config = dict(
    dataset='babble in 24 made-up languages, each with its own sounds, syllables and stress or tones, from a formant synthesiser',
    gain_aug_db=10,
    noise_aug=0.01,
    max_steps=40000,
)
Rows from block 9 of a small spectrogram enhancement model, named by matrix and row number. Each number is 128 + 32 x the weight over its row's rms, rounded and kept within 0 to 255. All counts start at 0. Numbers have three digits each. After the name is the row's rms in percent of the matrix's.
After each channel's rows are labels from the 100 clips, of 14976, where the channel reaches its highest value: "top examples" is what is common among them. Only what is clearly more common there than usual is listed. The data: babble in 24 made-up languages, each with its own sounds, syllables and stress or tones, from a formant synthesiser.
# conv: 3x3 conv (model.decb.0.1.conv.weight, 192x192x3x3, each kernel summed), inputs 0-63

conv.62 028:140255122123147136132148139127124133131255132141255132121137135147118111128141141217131136255126196120142115148140147147123141127147150125124133140141143138155141136145138140154140139138144137
top examples: white noise

conv.55 031:138255112134143127120149125115117125121255123133255120112125129149111132117142134215122127255120193112139141146138139142152132123146149117114140134132126123142131127136141134159126131128131129
top examples: white noise

conv.81 025:147255122105147143130152134118126134135255133137255133124139141147123107131132128207132140255132188120146111152151148149119151131150153126124114147148143143158150143148143150200148150142149147
top examples: white noise

conv.87 029:153255126138160148143166148129137144142255144150255141133147150164125113138138144214141148255138193128154115166154160161122152139164165131133133144148146145161147141150139148164147147141148144
top examples: white noise

conv.97 041:114131123109165101148158154114138147152121149154132136132113121157128128145029130147151103125120147126156098162098163156094099142161162139132033161164160158168162159162125163128161164159163161
top examples: white noise

conv.138 040:106255105153124107115130118112113116116255117120255113112109115129109131115110150231116107255109208107124148127101125125104103114128126113112134115116116111120113112119126113076116115114115114
top examples: white noise

conv.166 265:137143156147151146159144158155158158160143159155143155158147146139157085159130157155160146143153156157152096145141151148124139158142145159158134156156160159162158157161138154119156157157157156
top examples: white noise

conv.105 039:125255102123113121106118107113105108105255108111255109104117120114102127106132140214108120255110196104115135116128114119124127109116117106106135107105109105109106105109111106111105107107107105
top examples: white noise

conv.69 032:152255106118128133112133114113109114111255112121255117108131130137106138110169125205113132255114179105126144132142129134166149108132133108109145123125120120136117117123134123184122124118122122
top examples: white noise

conv.175 318:138133153135150143160145159148158158161133159155132154156145145139155089159130146142161144133150144155152098144140150148124139157142145158156130159159163163162162160163134157125160160161160159
top examples: white noise

conv.118 032:106019121076118126117117117117122119113027121119020124121118117113121145118103100066113121028121067119121145117115120124081113121113119115124093100102093094092096097092099104125100101095100100
top examples: white noise

conv.53 025:119255115110148122132147138115119129132233129138255125113120123137113100130083127199131123254116187115139098148119145148085117122146148127116091155154152150165153151154143153157152156152156152
top examples: white noise

conv.134 029:125255099114103124110103107107106108112255107105255110103122122101102109106143136215108123255109197102108122103125103111114132107101107107105131111112115111112109111114120109107109113109112111
top examples: white noise

conv.9 293:139134152137148144158145157148155156160135157154135152154145145140153090157131146142159144135150144153151098145141149148126139155142145156154131158158164163162161160164134156129159159161160159
top examples: white noise

conv.92 025:125240123104153134140144146119132137145201142142241140129138140135124092137104130194139139218131179125144095150133151145074131137149150134132112158158158158167155153160136154134159157157158157
top examples: white noise

conv.57 025:147255121111145142134146134119126133135249136136255136125140147143124105130140127201135144255131180119142107147149147147106149126148146130125126153156150147163150152156141156180149153147156151
top examples: white noise

conv.187 028:088248110109153094137150140103126133140216132140248121117104110145111104133042134199139098231111190111140094151084151144066080127156150128122056153153155154163155150153138155111153154151154152
top examples: white noise

conv.135 031:128255111115108130112117109117113114111255112113255116108124127108108114111146142222114129255115205110118131113131111116122132113110109111109135112111112111117115111116108113110110113111115113
top examples: white noise

conv.59 024:145255115098146136127149134121122129125255133137255130118137139149115114122127133209128140255125191113143113154150149148121149127150149119120109145144143141158143140147139145205143143142145139
top examples: white noise

conv.49 024:101255103113143118125142134108115124127250126132255116110115116137106101123078124212130110255106188105134097143107146140085109117144143117113090150153148146165151147151149148163145156145150147
top examples: white noise

conv.48 025:152255119100144143128147135118128131133255132138255130121142146139117113128140125208132144255129188116143114147152146147122154130144147125123119148149147147155149143152129149197149151144147149
top examples: white noise

conv.100 477:137131151137147142157142155147154154159130155150130148152143142138152102157132146144159142131147147152146105142140146143125138153141142157152131165165165165163166166165139164133165165166165165
top examples: white noise

conv.58 602:134132146132148139157143157142153154159131156151132148150140140139148098156128140138159139132144139148147104144137148145121135152143144155150128162163164163169164162166140160126162163163163162
top examples: white noise

conv.91 023:130255120109150139138148141124132139140226143146255139131139143136124095138120128200142135244131184125147098148132150149091136137144143134131118156157154154169157154155149156148152158153158155
top examples: white noise

conv.133 527:135130151138149141160143159147156156161130158152130149154142142139153101160130148146161141130147148153148104143139148144124137155143143159154131165165164164164165164165138164128164165165165164
top examples: white noise

conv.103 025:130255104110104132116112110113111112114255110108255111105126131097104104116138143228115133255115213105115114107137109114117140109100106112111129118120118117124120118123115120103120119118117119
top examples: white noise

conv.66 428:137132146131143140153139152142149150157132151147131145147142142135146095152128140139156141132144140146144101139139143141122138148138139150147127162162167166165165164168131159128163163165164163
top examples: thin (high-pass); white noise; pink noise

conv.52 024:145255121083138141129140132121126130132229130135255131122140139130121091130127120196131141250130180121137093138147136140103149128137145125125106155156148151164153151152126155191152156153155153
top examples: white noise

conv.70 024:139251124095145141135143140123129137140218136141255135125140141143123095135108126199136137233130180120146098150143149148092143129152150130129095157157155154166156157159135156176155159152156154
top examples: white noise

conv.76 027:151241129115159148145155151133139146145212147150247145135151153154130098143132135199147155227144182133151101160157158160103153142162163139139126156158153155163159154163138158154157158152159154
top examples: white noise

conv.154 028:095255104132151094125152132108120126128255127137255114108099106149107122125054140221130097255105202108142118150089148143090085122156153121111072142146143136159144140145152144118144144140143142
top examples: white noise

conv.137 025:136255098092105124107107106108106110112255108107255110103123129101102105110138139225111127255109208101114109106137106114121139109102107107103116118116115115115116115117102114115116117118119114
top examples: white noise

conv.160 324:141132142127135142148136143141142140155131142136131138141143142135142101148130138136154143132142137142136098136142135136129142140135136146140127162161169168163167166169129157137163162167164163
top examples: white noise

conv.116 041:120255100125101119100106101114101103101255102104255104099112115108098123101141136204102122255107187101105137104125104110122126102105107102101138105104106103109104103108123103116103103103106103
top examples: white noise

conv.126 021:148255115150148126135149139119130135142255135138255131119132138143116094136081159245147132255124227118140088149129144144118135130147149128122095140141151147155146141156114139162139145143144141
top examples: white noise

conv.86 024:136255120103152138137156140121133141141247138148255136129142142153122107137121130211145137255131188123149110158139156154112139135158157134129115153155147146160152151152137153157151156148154151
top examples: white noise

conv.125 040:119255103132109123107113106116105108105255108108255108105119120114104123107141141210108123255110195105116137111127109115118128110112112107106139106108107103109106105110119106110106106106105105
top examples: white noise

conv.64 039:111113144155116132141111130146144136138122136128112137144131125107144035144138153158136129116137156145125058113124117119104119141110114146143138132130134135122130132127106133075134132129133134
top examples: white noise